From a checkpoint of a small masked spectrogram model.
Training: muon at rate 0.018, 23000 steps, batches of 128.
Data: trained on synthetic speech, music and everyday sounds put through simulated rooms and audio effects, 39062 training examples, 75.4 epochs.
Rows from block 6 of the encoder of a small masked spectrogram model, named by matrix and row number. Rows with one number belong to one neuron. Each number is 128 + 32 x the weight over its row's rms, rounded and kept within 0 to 255. All counts start at 0. Numbers have three digits each.
After each neuron's rows are labels from the 100 clips, of 14976, where the neuron reaches its largest size: "responds to" is what is common among them. Only what is clearly more common there than usual is listed. The data: synthetic speech, music and everyday sounds put through simulated rooms and audio effects. In brackets: how many of the 100.
# gate: MLP gate (encoder.blocks.6.mlp.gate.weight, 1152x384), inputs 256-383
# fc1: MLP up (encoder.blocks.6.mlp.fc1.weight, 1152x384), inputs 256-383
# fc2: MLP down (encoder.blocks.6.mlp.fc2.weight, 384x1152, transposed), outputs 256-383

gate.685:129117101139127132131127078065098091139185082107110101164116116210126133134165096167115169181082152134066117142132109103155179091107158119118180054191104158144074111090117097095122060162058104115136088151109096119045151149122141115078158152081133083093117121082080127078141103093094183099148126130177186159124083133131134114100104163125089087102152074173084085122126101182066104157095
fc1.685:154148158127145124117111173180151162114063160134154168070150155036149129136098142110161090102154114083182151110160140126094096189145077146124077193059137106124185142157142159136127195104215147125123159115162174163215120117133123132192086100165125140163129141145146138193101164175147095164119112128078104097132165110156135138153140099117175135108107192105150159155148158052171143103148
fc2.685:160166135092161130112151124134066164116159093119197158163141141091147168144122139182150224119100129121111147183154087128162202147095097112135152104180143164160131126089145123119104150123103148135142130149131129135118131179105212190120205167132188130138121163114125208105157145151201142114161112153156153153105127113114104126163156164138133176160176106140121131137146148208135128156131
responds to: dropouts (81)

gate.10:155180090132097113114125079116129087133145085122106076091097105185133068158168101082134114137096168137101135062098204072130157069146113115145090108162119088106085137123097160087119023138067124083138109123099116077046141086157125077141086104079096000126102039120061079082175058071056128060133125067133107157150109152158140093093133093099076086114147042120106129103125138112102117114108
fc1.10:118091148112152147130093145130111157152085186131141157150150170078097144109119132149106122081144076111131166192155060153145072197128154131123163201172115148121150115107165101153136178145181120164150144147157163200178133173065134187108199160167179158130130202122159183155119175174211115197143106184119149072084121118118110165157140153102141172162118172155148111160131141172155169120154
fc2.10:190090146119120147091148171155068168083111186109167167135146168255150138134121109118139208151129128141112149141188152126127199136088089145114095098111169172166136134134146153130130116179130126113142147113144115170121124130157154160143161154166170112160071142107159220103157155117142139142131096100113100152091119144087117130150154158152175162157175086180147133130143103181147186135142
responds to: distortion (84)

gate.435:135151135133111142132105161125133174162112116151126172134108162101157136039187142159128208130102179127114126117177106130126115098153147040114124133121137163162167145145088189131113066160137156152092085138158178083097144164108149113111090153102145139121128141129126064091136190107158132114157102149128141108213121138137145127116114138125177112084157113093101169130093111140096086170121
fc1.435:099110135066127122127156132104154135106141174095152142130172127092118097155116118101130156108165063099154149151105116109139167144094135192162159161150086102098099203134160090129136135107066071087149143101105128138123076117165164110131152134124172095133159138134146181138120064159153158169132149157155105118043145115137123141164130150144038158180142114113135124122158152126158151133119
fc2.435:122000086169119112155131163123170114158102134131144115183153181081062114178104151130098105059128165086147089116109136086098096130117053086137099129136126142090139106147130153145108052153151117169077117119116158144135113110097118169118062115123151164138127095118197131121173128112127098141088137128118097101026152070132096153126110110063148197100108150130184112072143113099108165104155
responds to: speech (92); dry (57)

gate.59:107114135074127144104108149153124104098105163125137115100162108134135111068070055167163138100103145115145093151195068188052140107140164173155120152193131096125146118131123061163122103065183128133073143117118099105143124143182070109138149090181123146110083132109134117139151161098076133177132155164144073076073091107126108138084093161078124139136073083103109105112085105116106114100099
fc1.59:113124134126115097112174109151187127123081129153122092048122122162093138133160128148101098128188133113111104139094103138161047104126131152142187189185147142111139139186116149148081062161183134111114173128153169161129150059145128099156105113138111135189180139132152105170090136118147139113120142137098192194186137127090137152170117124130118118062086165159091123135100135144159125121095
fc2.59:143085154161148196132063126144066126113101100127118116139130135135111072159150141127138078138089155184160178143123170139157085133168129114068170168122115117113183110179163121083162107247094165106150129096166124157094123122095173088195103133109156152068095108142105118183181121146101117113157131090123116159199102132133142114153145134102190155099141142166158153076126151145146124115133
responds to: dropouts (66); band (56)

gate.99:131111107034083114115155099159124119092103089139129156134078129127090120154081116125173084079163099165095170104206145121164152130111098097144154115155104058157088175101088098104139165181119086149139113089116140101097110116093072116136154165149126163062075082116117091092134093110110135134128097102113047177064147129139110183085107124181151124135092082145133122144082143162090149096189
fc1.99:123147100183100163146087137137101134167108119106109085140134121076065186107114135143121124102119127104126140105137067115149056122132093109160119111134145158088132071159122117142133075107185140148137150117120134134084141142090154151137101109153077100130164112153106147097125083129194073141098120160135128103131122133101162106140156086097178082104141118097130159163160150068133106100139
fc2.99:186175176201113172160108148094088134134115105091184116163137095187155156116086140130146189161059158102154156101179094075082095157199091084174066139127112143115127104174136137100132185097149179150141139146138084142082107142083156126159078105169092131118074121120122174109154134177150109127058104150113165126118165122159146106117132084146176120103147127106104131118148132131078146072155
responds to: drums (73); dry (56); number of effects: 0 (51)

gate.405:174154100072137142084125126175121094096159096106080160081153107190136114098131102152191078197109097163100119086078144142108154140111110156106115111129154122147159100106128053112125095098084148071113080119135138123119125123221128104104137135095144142056095057105158065096155084077064137112145121118115098125133156092112108069100113156118099124087136110100114132140108126144123044146103
fc1.405:180152108063133144094145125192148106079158084116119167085175115230148091116130120154189063205118099154123130103022149141089146155101092157115133104142126125145149106127122066142123089117086140081111093109140131136147135115214139110119128136114149164071118047115176075125139103086055126115129114125123097153157160099125112076130123152130102135096118103096101141128082132156123059145105
fc2.405:158192106094137143128165080163161115113136091096058143079159119000148157136114056145163072159146075103130142107026146161101126158133138149104165112104115106097120095075095053140126112041099090090087074132104145136127095143156056097089135162105104152074133098133117057162081089096072138108135122129147153117158118138131132080113098118105059120094120103135131094118087111119104065154083
responds to: band (84); dry (46)

gate.527:073127117103116115102138156142120139112071150160099119111142122175131132090077137122082090093175129104124123088092071133084022112132145124154114182169158096095130128145124155140127171069183136184120116161148140096133145127119122137143092096153115084151179159157167097119144156172112066174109132150143142081072156133164135155140119140151128146128087118094102141154121100061135116126146
fc1.527:176162134127129128139114106124127120138164118099140120134126139088117092171170116126172151172082126151134133174137182116165217148124110140129144070074114138141110133102159077112140089170067105073135129082088110156102092135134126116113159160098152169105061080111099156156131100080131166080145125090155118164169097124104110091111137135100132115109173135159155116107120162188120135133151
fc2.527:104160119095101162088144131173134096093099156108092072106133112011070120137111062120140044134140129139064124074104157159119072161154137156190114146101132128122104134156127138157141060182102175142089154121147094119077115109174071036116101122116079154119138093111126082176100137046061122120073115141155133136093113165120133148143105148116124147074088152181100106135071120074095151116126
responds to: dry (42); dropouts (31)

gate.715:101164214099140157115105130130162139098106105107131074114116132198073092089057086108096133129085083186146117129132122087142130152131134147113144121091156111131077098132094084098175034104081099128085153095099145112120133120155159152111108130191107146091134147092130145199137114099054132127178143165121113118151093112154131187145086184081137116121134117183140155146116102087142129122122
fc1.715:077142201085132169140143111169117115138120155092130146063118142172089116072074054134099087113116056097139141160150100139160098114129116191118142125128169144136125094129134192116095048109105127125082186142136117157116143099170153115139138121152104165151123176115162152146101126064095143172158140202060164139162139102115100204154098163086059109128114113164134129166123143100164132152074
fc2.715:137167123140111116161124048139108128138198127151170136088082112213143099125159143133166155123133100121156202196179121142150140096155131142116142198153119133144161147131084107131116121175113117132149155161165126144152140090187193101102143168154157089175157109153135159098026117115179165147155112170101131156190165108128117145083129102137109146169081141086118125113132157169126134127080
responds to: dropouts (75); distortion (32)

gate.132:135161124089185159094092146185123145142144087095156124081139143156113156089092081107152195177107080164119103125088179108116146195192114183085109118127151110143132123116136073131154101069095151046136133124112154143119105172188125148123137131096146067091142106078106105137125090075065170148148143112117095094135135144090110128139121130070093138122122120123135149157081091178145127157128
fc1.132:124116076093152131064107143165114138100116077140130151119124127114139155115113115114155141159127094169115111093077150132125131197171107156094150137138143125139122139101170049136176137109121144051163103101127127138144099152164133128151140113067175112044113076109109070118139111133081160130149141080161092110141142170095118124167150112133131133123138127113118135148073099162114106154165
fc2.132:176189123128199170064125124158108130114096072099090141167166148060163158132116097144136108115123102124117070108047154157108145157159107151085108078082126110131133102099146085183190125068104101043104087084070134131138096167119075151122129138078175136065105099125132103121148113104104114139148148097134128075087065137116128096127114153119086129082157100142187112122125093089107090167141
responds to: band (84); reversed (31)

gate.146:104102164112114136110202152141077121107054127153102175123070130109130157087195174127068117124179130138143158149144102149155104141133124183176150160175175076057125202121154156145148215087151200182116124132112119155153189122114153146145164097183123121124155162120162168108123162154141148180115135140174116105084153159095120177130134127140182174159104156181108116144102110150191114114120
fc1.146:087128171111136143114169150146086135110034108154127168107095127119114195062179170145060123140145119132149131155157066132145101141154116190165143152177199093067126170102179135140155157050150194165124148108097134148117171134136160151158140080174128111102158115125187159109124163156130154189106158130154129094062161144094129146105095138162181176140112146158118127130101101117205089144135
fc2.146:139132123161137155179101151111132127129158146113189126131118093255171122122121129165140190149126140154100056168099077141137131124149142117067112111130135165150097076100103096146171195089159119110153124143142108116130144159135112170142167116153168101132122164135138141076149142181192151139125145088112198143186106116112124096150117108149109103148169141111179137153197141154133169150142
responds to: dropouts (39)

gate.681:082087130090129149155182071110086156091176135095067070100164144025175127172112104101126101133160152117109181133137136136089063094088177104123172152088162107138094146096153081152155168109133190112189080128101164157161104086169125112126122094125084125068178128122170135092149103137069120137116123103104171133159160148113096115111084128147142107125021150105135096077144168143124137108204
fc1.681:157149142117146157118117108109160134140154049080137111149132135086125092117112143127061087105108140178149149150175153119097110090154146069192112128149111081125097128172124084134137096119108115111087117178110134114130139149151120147136059096169099089154100086102152160117125111179113090130149094131124074148129076138145131143110120152158188086141088106099142153144143137160163138101166
fc2.681:162150144223157105133094122120103117171099133151146136113180124150122114106063132146116118171156115128131123155174100091085109137155106154194080162157123094116176132135067084171132171101155160149094111150109129156054146167162177152126074143136132178126142174080107170131139154137085105121116144153096083078118114080186167136110143125096152108132114138103101198144101098147141133121141
responds to: telephone band (65)

gate.9:083092122114094141113156148119101137122080154132050164099150106183114117066130106092092087136108101131120126050100067190103080120170118168125111172142148134107128138106115148116118076084130134144110140123171164081109176141159169127159148093114108086099185135085169046116147162115088059162134139136103136099082141162164095113135097106153120153105078133080111150112128089088171101151135
fc1.9:060103104125092132108157158105116132126072146143060143117159123192123124102131100108103093137118104150129122058112070173104075127148107155145107180154145132111121143120108164132108116094137146148093134120173161104112182164147155130140146096131107115122189146077180048119133165131086050154136139164087129112079142160167103119158116112151126150114054152095103177106128081086163113157143
fc2.9:135078126143177137163106116111122102182132103125137170144143149165188174096153177158140164144142160148172122131115106148145154107097107106044151088137173106145179082077134084079083183054134094125177105167088158141170121167106141201156160149136167114121087133150107143091120111191173190097186129099115145150160137076139164133109155119136120134163206123129125109110170145199154132120116
responds to: dry (49); dropouts (46)

gate.548:132168109128069101100164099116124110115076122105077114064121113172131096127142133127140081163141117131127083029066099075124094129118123112188101111137132131074102124137061175088078076088160108163124074116138101104075150105135110074103133114101105012092129058087099029106181086139108074102133110110132120094140124136174085097114153075154095112122104125100118114103119076112147056116127
fc1.548:123099136131182134144090162137113142127174142151157130191124149072125137131116102121109173080129152102103159228199148170132162132128143146059160159136137146160152141100209066161186187155086147087141177142112156164160125157106146183150123141153147212154114198174157237125095153111153186155130141133127149153098102119082160150133074172080161146121183114158151126151155170135118194134144
fc2.548:138091123115104152102169142155104120079134201116125122135123108221094103120147095104114130120109159141088157114160149132147152125112114129154105116101114168132122161188136183137159054255108152137120145087141104128071132084136156096137117118135124083138117113147161159127157141054121131129084140116132080168064109184066083132167166132123137137114135158154135115112105153101101189145148
responds to: dry (50)

gate.136:170150101076145123092136115189140135150178119137107123078211166198119115125112124131121114139165139128112174113085126069084132141100100168187124112168125071093134106091112099142173151118167123092091105144157194117157092122129101133106100139119173137122105102143186089087145157122099144157161104161139105107135169099121104144130090162105066139093137060127108182170088145151118117133129
fc1.136:096124127171124122157131120102112122140080156169166099118107135128123156126121161130076175083113133089116111162190084098150065081170157093151124154193069110103156130137136177132110186119184126161146163162114121149137123101101105130125112099156093108168151143139110171123124137144167119153088167164100186125090117146100148153123119082141112123154121097093132097144163127103135172116130
fc2.136:121065149155102103177113136075115138148134162169213138140090137255132109089133177140107210129121141100144133175233089088153139077134147095113113142192128152170162160168109171101093166143192117145165167143141149138142160108134209185143120116185111092155143178146119205082142132162210141141134134143068119138115159100126132150104160106170162125191129131086112139135160135174163133110126
responds to: drums (58); dry (53)

gate.741:117112129132147112122109152166129127102089162172087147111148113103147156080149126147098169124135155091160130170162094123109117150162157139126108175170144119121163152130132090116128255119159178135128152134143196104161197156179157132127133112133143086156187184175167135089166200144124186147114147088131161124150207133089088155105105115141163156146069157110109093134132114130097157124134
fc1.741:149112120119132109130136163135087133101057161175112171085128142115140144089156119123110179124105140082155115144202094120100128157170157161117092166152139110118177159127142146105118223129167178138137138150140191131187221148185164140153143102108154083161156172160180143072166184134111163139135137085136166113119215138112085143121114125182152152161073140103104084141139095149117148103138
fc2.741:157137148120125149125114138119064146145166116117219148181121135255144142120128169174143210135136130138124111182172132135140151137130138085084163104111136143166131157110135126121173223163160083081183112148117100125132128112119158159151142136165157129124081182128092206089128168237171144123109118112116139163100136102074144130150160164163124110142148122136170171160192128171159120153131
responds to: dry (45)

gate.455:118163138191107112109196113127175151120180120091102118151180118115152116120149182126103139131141138102109095083093100064108116082083123112172119135145050136090118111197106119102142018157194097126149079118135150121131144083163142128120065078090113109155133140141136091126184095132145084090117120121069086143084140145095091090138173113129137110084080071085130113128116122098084115071160
fc1.455:143098134072170081109062157107072138108108119145136148138115154086122125138054080145122144161100110109102101151147115145149098166106109107082164112077192127197133140096168127123098205087054170124119139113118106104164068145124138095138155176120129231091146197111184149150088147149117146146135115099152171107161112054150143154116086158150207160155139204142143158119165097107173098134136
fc2.455:150133124117160143151149169122107162065148150113180104144145114207097131141128127085119139093092171146139148134140197134151160123101130111136124103088071174102116157166129204142097051255062114135104174119138112125132151098166111101123125132136135096115090071125106173169136127061092162106091134156148119160092113163079095144140152140145148163123141142123120111103109180093101163165127
responds to: drums (67)

gate.677:143064095126117137169114117111048131133107105131165239136136175064183153123114155180138112167146144125110147151109110165103144171153148073134172156105106164194140136092120137127114202136166139120111160126130158137093222154177112126165168135129138122105152143106121157131182201155176133138088147103117104122117132126115120154117112109157136130121110131058153145171112174213134116146167
fc1.677:155188154123129156142173147150184124105158148123122061132089099157090100133104054112155111110148104117153114141131161114140150108116085202138122133128167102075110119159114083137151113156114091138109147099129143108172100125132172129096082160179121151157106136112161139103071069092085094166181121147147099169129140120120109114104135135058171120100121117171148107100078102070122114116094
fc2.677:123049169099099144150139107123169125149142069116096089112129166000125125117072139072108083177121147135132131074087123123071068147153064096110110116139079119113088089100101167110130102073135130191116090116113121130152127161106074180097130119200046127076135063075126093166124133119087122125104134081152140107111083149129116111064149090157123146073112129143156124112135121106153052122131
responds to: speech (72); dry (49)

gate.750:106166110127070182163196184156105087130103133129132114159117162106137161146091125120140069134161122139103138132106129177118084067124101099133091109183091114131078137170129073103114122080112156159143129101121130138096171140102084108116133114112101187119104097136114124082132127143113063123129083099164136117119091113101162079140143084107111104113134093126106129156106114131103124092151
fc1.750:160080164109133121161117117108198162121191150162112174098078108134168088067157182173122152132117118103139074154109058157075072102164172133086141146175127106199161052137100148155135196100084130128140148143152132097255148095171153133141116109151099132146139184142172145147079179147160150107104140083116134141138179089137125133114123141189108166153142130105152144111141130136157115126099
fc2.750:091121110069227098104137103129119176096125114114062160097143118121145163150107157124101106162157113194152085119089136195168173124071152110015199119079137105154111182080146136132106126075088071091180084133130169111188130154132117165110225123097139102105160180145125118111143129121080125098185163096147075108102142157124124155152129154146119138192100158136113127124120125137166112227113
responds to: drums (59)

gate.125:118085117144152179101092109071111073196182088093090088082156103052162168055106121070160118148070167140119146136091139165084116055137166146140094175208136134157138121155095058098110135075097144160113038160114207144092149132180146133154103099123125138106124105129116108080135151163048128141097133154102123138137124124088129075096131114145136098121144165114103164068145122177150114150124
fc1.125:164124192102098120149153129203161186085120097107175115148096127132106124124110163165091114109106124100148083137147165123148177170136076078122134097094096133097121133124105159189110163147170102120150163099148148144098084127086113154139123112174134073108165100167105109160128087106147161068131131105165137104115162155150100150092111152135110164129153089165150071127135163078103098115089
fc2.125:143116137101200148075152119097128109091195135087084153119178135123140121125169114157181181184170104133072105127061124146136128152119123216131182103111114114148113121106125128108116065118055155076162077153108158171142070128181122142131170151096181166076134099097191100154134110042114242152144153148203166162095169147111115114115133140147131130151161122161129075106157132110155133174125
responds to: telephone band (50); dry (50)

gate.575:144128113085135151117125097153139088100161092113067136082133126226132113138153105142187078191110122126095128085089143109119126122150120141119126103106153131123118119104089106100119073068055128104132086130112113128096135105216113074080173158111112091046105052087109025112093083105097142096129108125087148129134093131133102060079136120134055108095119110089126118119137134148137056147120
fc1.575:115134108186131097130137146071099154168099184142149122164117141025126129112097130101074172054151140120139119160192107156128128113113156120131139167160130120135141128128175147136131187153202130143130154144140154146156126137043120174171090100134135143190145204160140217125167163153173114169133143136144115115098145114115138194169106130123192143155146131155135118134140126112132195105141
fc2.575:136085128156125120113108165130107147141137158121176110169120138255122098121147178117102190093114194163138100158199128094145157100099108101136083116135160163157132132167157185136134110227141167132167149132134111130138137108111171175160137095149152107178127136118176213112198160155181096147121154106120095163092142120095095156140172131125200139150144142124146148133168145144140201122182
responds to: distortion (68); dry (58)

gate.671:114082107114141071167169086105148120098132183128112196072156160180186108115148143135154157159186095135118109141084157100113123139076145161151160139123057146162172137057127104140104140155157108096120134100143135143136071098137088107127122184090184189158132159123149127125127166120149167125107155127137182119095145095136111151151117159202053158125108080146143116115144122134130121122114
fc1.671:102143142077095129106137126161179140112136158135125189110106151120133147190125138126123096102150153210146138134114120144157127164058118104104153138073181160123082144077147134103140086211112160152174167103200095091194154084101132088156171141130128152101057149125167111141124167127096110110194118065175110171146127151115140180142118163102128132102131164170182112182094158111160201159124
fc2.671:155152112084166107075135090176107142100148122096095140060114147106142124141170104119161187189152098169107102175052171151150165170124155160122161116081130102152110124067110118157150080169074105075145137133128146140113135132247124100086171155122182095152112124111119131149123128092120156101177121103155117153149126152114113141148133185117070143134171101162157112154078128138146130181100
responds to: drums (69); dry (49)

gate.502:156145104118113139091109133117097126057127095134104138084106082181146128105202077122169097148107112106142122049110148123101136092149084130156099091157169070116131125126118126130101111109106139091156105137099116130048128076198133064169123100094110043074117052128086036057172032093109158073108118096100142144130128124150125054088161074115077106131117069089091110116108114127118051116093
fc1.502:132156127097115134115114127123117143050116069137111135085136068200145114120171108124169083161093100137167135066098147145109135091129093111152101112123138078120113136139114148141088114153079144114155123128115102114063155101173153066173132117113105123073136057141099039102163065102079134063107127096123141171148169129179133070112168101134098122144099107087082133111088130135132064134117
fc2.502:110134101099096127119122104128174107137108070125097105121112088000115124106168082135151089100154068098144143075067131162112081141157157149140149131143102078121153109129142090141135183097110100104110103153109148120112097121112086075141124119073134154077123092132114021148128087089099133131141121173141169099138135106142152117114078140138080132147100113123101116118105113094116018114109
responds to: distortion (71); dry (62); drums (50)

gate.272:117090158139102118165128169120171136169104155129158141158173149231085161092129134121130208180118166156126147138142201161130133175128136118136098143147132138160127157157118177092150183156123079141093103146125140108058082163133111116152105130135084092136170119119121098142094092152172088125060136097074151146197164144168143145139143126190207151128132105122129193166142133130118143150162
fc1.272:130164089119145138087127080148050107078157111122076098101096120004177087167108119143145043060143098111113113122095064101127118097115114127122160121092118122127115115105128065141111122084124158128151130123137115139224152108131134143103165126139165167102074148139132143096152164081059153150185117149191110100072078106086101138123102131056071094110114167138128082090116123105138116118121
fc2.272:174140110124116094161115123179080172143148156170158138124121144000176255078190148185099127157121133148173120150121160147172154148051131067122129112143201192210127086147130151113135178142120130134132135153143158165070093148128116151143072087116115073084129112125158156152137120123178128118122097092090134159139113141096161120099137119204198118172142129118123113136122145136126137150104
responds to: everyday sound (81)

gate.7:178131105166098122166176112082124153162091099211086110134138137073109081142074101116107062075112167125118157125176185122123101116106124075120142136103114123167116111128115115134127150106143140173114102126160114102176139091163158079149078173131091097171137089142147183180151113153108098137142072119108094122145078141106115111159149129138150122125072179131150115104123149110125201118120
fc1.7:183165066178085152135117127130067144169082151185135097154129154105185098131088138127054086070095155131169188113184177161093127116139142112163111139148101157168138099174132083134093161121194128148099142109170125110132143117145157129126068132082112144196127125118126213116156100134147098128141089091122136116137099137087162150094177099148112085074086168124089100150122145094128196130116
fc2.7:174116180128123104139129126109125133121136143186095111119129085157192087134147073117093106112146137088126091097085107117100139178222076123113072097125147080111143158107075125136183095100108178141110093107122122066127106174200149133120108126153176071158109143161135098129205127096151120156102179151080133072078126105150104124150121071095051091171147108083102174095142106150138117122136
responds to: band (67)

gate.375:104128099163160128145088112124145086129190085115068123115140090129099089138123090132139091131078137111112206125111148155133073123116109085133149136094175164157156085125147136086147118101101155101128138153119084155161178142125105160160117158134091112133164140097085133147111124124120137167061149146062080163171102190106167126133146135146140120147065134102169105128150171163150117115135
fc1.375:095125170110122124137148077120089132137119178109166090161132144124155150115095152138105125122136148136138112144154057175125130101116146141083164137096095111183109117145099082099128137130097129187145155134128139055101138155085191154123108109134155164098175147115166174137159141120152152044141119087191129126135164089124112140141085165145183139145103186147173176113143140138133135120174
fc2.375:082090108178121102176171153091111117181089150185134127119127152163115116084069161077118152092160148087125107126165113119065073062188125127108110177206094107148149165176172144096086130101173113166102150125123134142173148108112167139178085068070089136158120143095173147128119148151149108172138179148116151106088087104147131143129125132089141121140139156136067150134142124176140155092162
responds to: drums (99); dry (62)

gate.271:161140090133126106109137108121116103132132089114110128087120123185146132116189087112146086183103152105074121039083174068134163103145086137125072077148167120127094148116067123088137044084063114077107111120096127080071126108207131075126123133073122049082102052115103048064141065087088169064133118077105103134136096135143141074096115102117048098092136079090112152113126111124136070123093
fc1.271:142131124109120113137146117143157114096131059124126129079150122234151121149131120123158084200096150125120119053079176082132159119140088118119088079098124116130093147141078152111121061118052117117100119119107112067111140108209144076136119129081116129088121036133126065111133101090045147066123140090144107155175142134163152098111133111155080110097100125075106169107123130112145080145107
fc2.271:082173116133126109146145104115162103131135065121102113110135117000129134142130079138142083154148092073122127094050123131124092146137153137137167150134097079084121142102105086130109145042123095131083114144109162106126116157142066076111114140085111141086149110137075018151072097117104148125138136145146175103171116127151151103123094100099077126089107122097095114129088128096121056133092
responds to: distortion (73); dry (60)

gate.287:154174113084132155098093113133108135107108100113107121094106137231130075126121108135165088123085119115106104085136140108112167116153109134124131076104139092120095122118056117110107087073044107101129070126098073127105112084210117053088162142093124087063060056066100040119134069061101119071152115115115140144142063107144103084088111144129055090112151071093103119111129137130115057140101
fc1.287:145166132073128163121104120138112130096116079117128133093111132242138074138123126145164083142088108128121103099105147116106143104151110137128131070096134089134097119133057111128103050101055098108116077111091075129122107081222124054087152141101124143064072044079116044128114074067079113070145120116123130152159091102143122088092121151148066101123129082087099131108116136130116051147099
fc2.287:115191109093108120147141089111151089137121104144095128102134121000131122145110077135134052101144084094123156109060133167087087137165157139148163149122085090102120118107096079137114137071126091135060096147115119124127117137120083091097103142091105139069142097134093042145068093123066126108128102158156160094162109119149145123116083127128057132107081119118113103107093129096109064128073
responds to: distortion (94); dry (72)

gate.541:175121098135136143143100158116147083135227088103116118117121154149147076131104139112155170154057140114092101103097113109133185105149103167141050150152128098181193111114190155172150024132059112067108105166083133173128105095161184112187120127126154115090126112120159143085106088072163168148117164149118146179135149126090148146106104123173167108087096098148124159117146117123104143099055
fc1.541:087140134112148094111137104136119161132059160142120098138140096133105164119142122146087113121164105145162163146164141140138088135116169099134208115109134170095078125139053121073101151124176132172140161101179129093135161176106091144066161123118106156179120131123083128185130186175100088087159114107129095092121097134158109125160140124062084144163173168098102103136121164145162122171195
fc2.541:101135085117081098123066133113157094095149154153138134165100178161128026222100131144146158107070114145145098170117145136132126087126131125163093139113166095170168082098176114130132116153160107129100152137158165133209112126133087101162152167123152124137116093154074135164115155119171135105131138189130141125158065121134212175127122160154138068155111036104092142174151165066167186124055
responds to: band (71)

gate.640:155150107094123135118127099138126107105143089102094130081139130230132107148133101120167076178101133112094117071089150101136144109149106143127098093129141110120100132118078116109120027066041107096127101144103102103096132092209129059102152135090120072060098035086113047095110065087076139071133108114109135138141091117146117066092124125140048102091135098090118131102135126138131045124108
fc1.640:152138134075109145133133110161132113080148065104128153076143118226143121140142123139167083203109121128116121087075157098129144128148103148132102081117132104138104132135069112128128058093042102103114111128102098096096140106236148065107151135106126109075115038118129054113109080090067141074114114112121121154167131120141133065094132126158057105112114115079114159111108115152126044138099
fc2.640:099178118121125117155152089112164103135137087126095128095142116000124135133118079132144072142144072079121134101049117148111090143147146145130166142125088081088116128097106080129116139035109090130070107146110139113125113141139076075101108146092098146083145106140096036147057092109090144115128117153143169096163119126152147102124090104114070119096097129111105115124096117107116055118081
responds to: distortion (86); dry (65)

gate.186:119072127113155130125069157120076127102090148130123126140106140140136033102166188126147189084114122139142076177159127060193154175159121140155132110157106107127168159088122132140134181048090137163185100091120106138134097102157116119102087145131148036078156139110099139119184125133093152136140099148156153062103096120124146162121114122125112096179110051115143118115139112117115088098105
fc1.186:145198116117136142119096123120153138171146072157122087170122123101067137145140098129116099123109191187114129104100124224149089076142149114109103154096147179128156113168133139128136066173130154084109177139127088140125171123055120170124149142129128128130138080133139137165095166137136114097142168139097117179154136145144126116124148163137177154094174204172136127108163129151143162150154
fc2.186:175137112177186151172131096159109104138151118071122162104160116109166111161201078125180138208142164140115144124083190150147129108164096201113154137103123137109201068092127115127130116179030100067100160143125127143106111112171117105159141130098164159133058099119110109136120122109078123088150149075146136157177119120132165122161120187114115167096221100169132135085139160149166127164133
responds to: speech (75); dry (64); distortion (58)

gate.754:158089146203138148148093114153123123137133115106140112147098174178104165136213107143178105182118095081098155073068133107113120172130078122100120090110091165106107115108131160135138093073135086080116155124168112112097138089113095079177150173073153140103128124068105070115134142125145138110123112123071141146210121161151122153129094142119145176067113126161127118149080144114137140145123
fc1.754:099180143055141124105145127133126150136144138154142121120173093119128110142016155114104161074124153155148095193187108147124154054136186141169140164170132096148152121151131109106116126160103175184127127147101131132171113139157156168083107080167121149170128111193156202164118150121130125131106160153170119109052138085107151118125137151181109080176150166105153135109159103089112151098133
fc2.754:069163101112135095130113117119122142154153172120169094132127116181095083117110154116083113039104213173121111158153112131129102035107120109114116131121102174147071143130120157165151087213104116131166138157120075135165112077109146136124123103149056150191144150071210228106123136174117110120096117181144124139096143104069077113114106139156126096134158187149120144121187183107111199116132
responds to: everyday sound (58); dry (48)

gate.223:178108182080130164119165160185157180099071158148145078099083094148137113090050136095121178140131149137106172141218059143082116094132139118130100131099100083181098139166127103083116135154092134130093105119126118095113073130108139095131128124127113152058092145165131130127114104070030146128100089104146101127100077130085137149109105161132104145132104107122126172109098115174124153131138
fc1.223:175123091199097117155129117063113064147103143123151150114160126074125101135181143097085125154135089125107154124100137123165133117115139148119145110155146127081127142061098165089121091082163130102132153103124167099165122154082178168118103159105104105142164148123125138096095133168151127102115086077141049160119175153194167127137112112126061135142155133138108151107064089136114153116110
fc2.223:114212145246184156115097143095107152186162122096099077168159135122132117119104187107085110117074211145167085104176102135144124110106148114109086140130121111100124102181130142113141147086144150104162104108131134124150124121045107158089071083150134129096148131138136116165181114141103102094172128155093119138161173141129106123122132121079176143093139107044170134098167148138154158149164
responds to: dry (71); distortion (62); speech (54)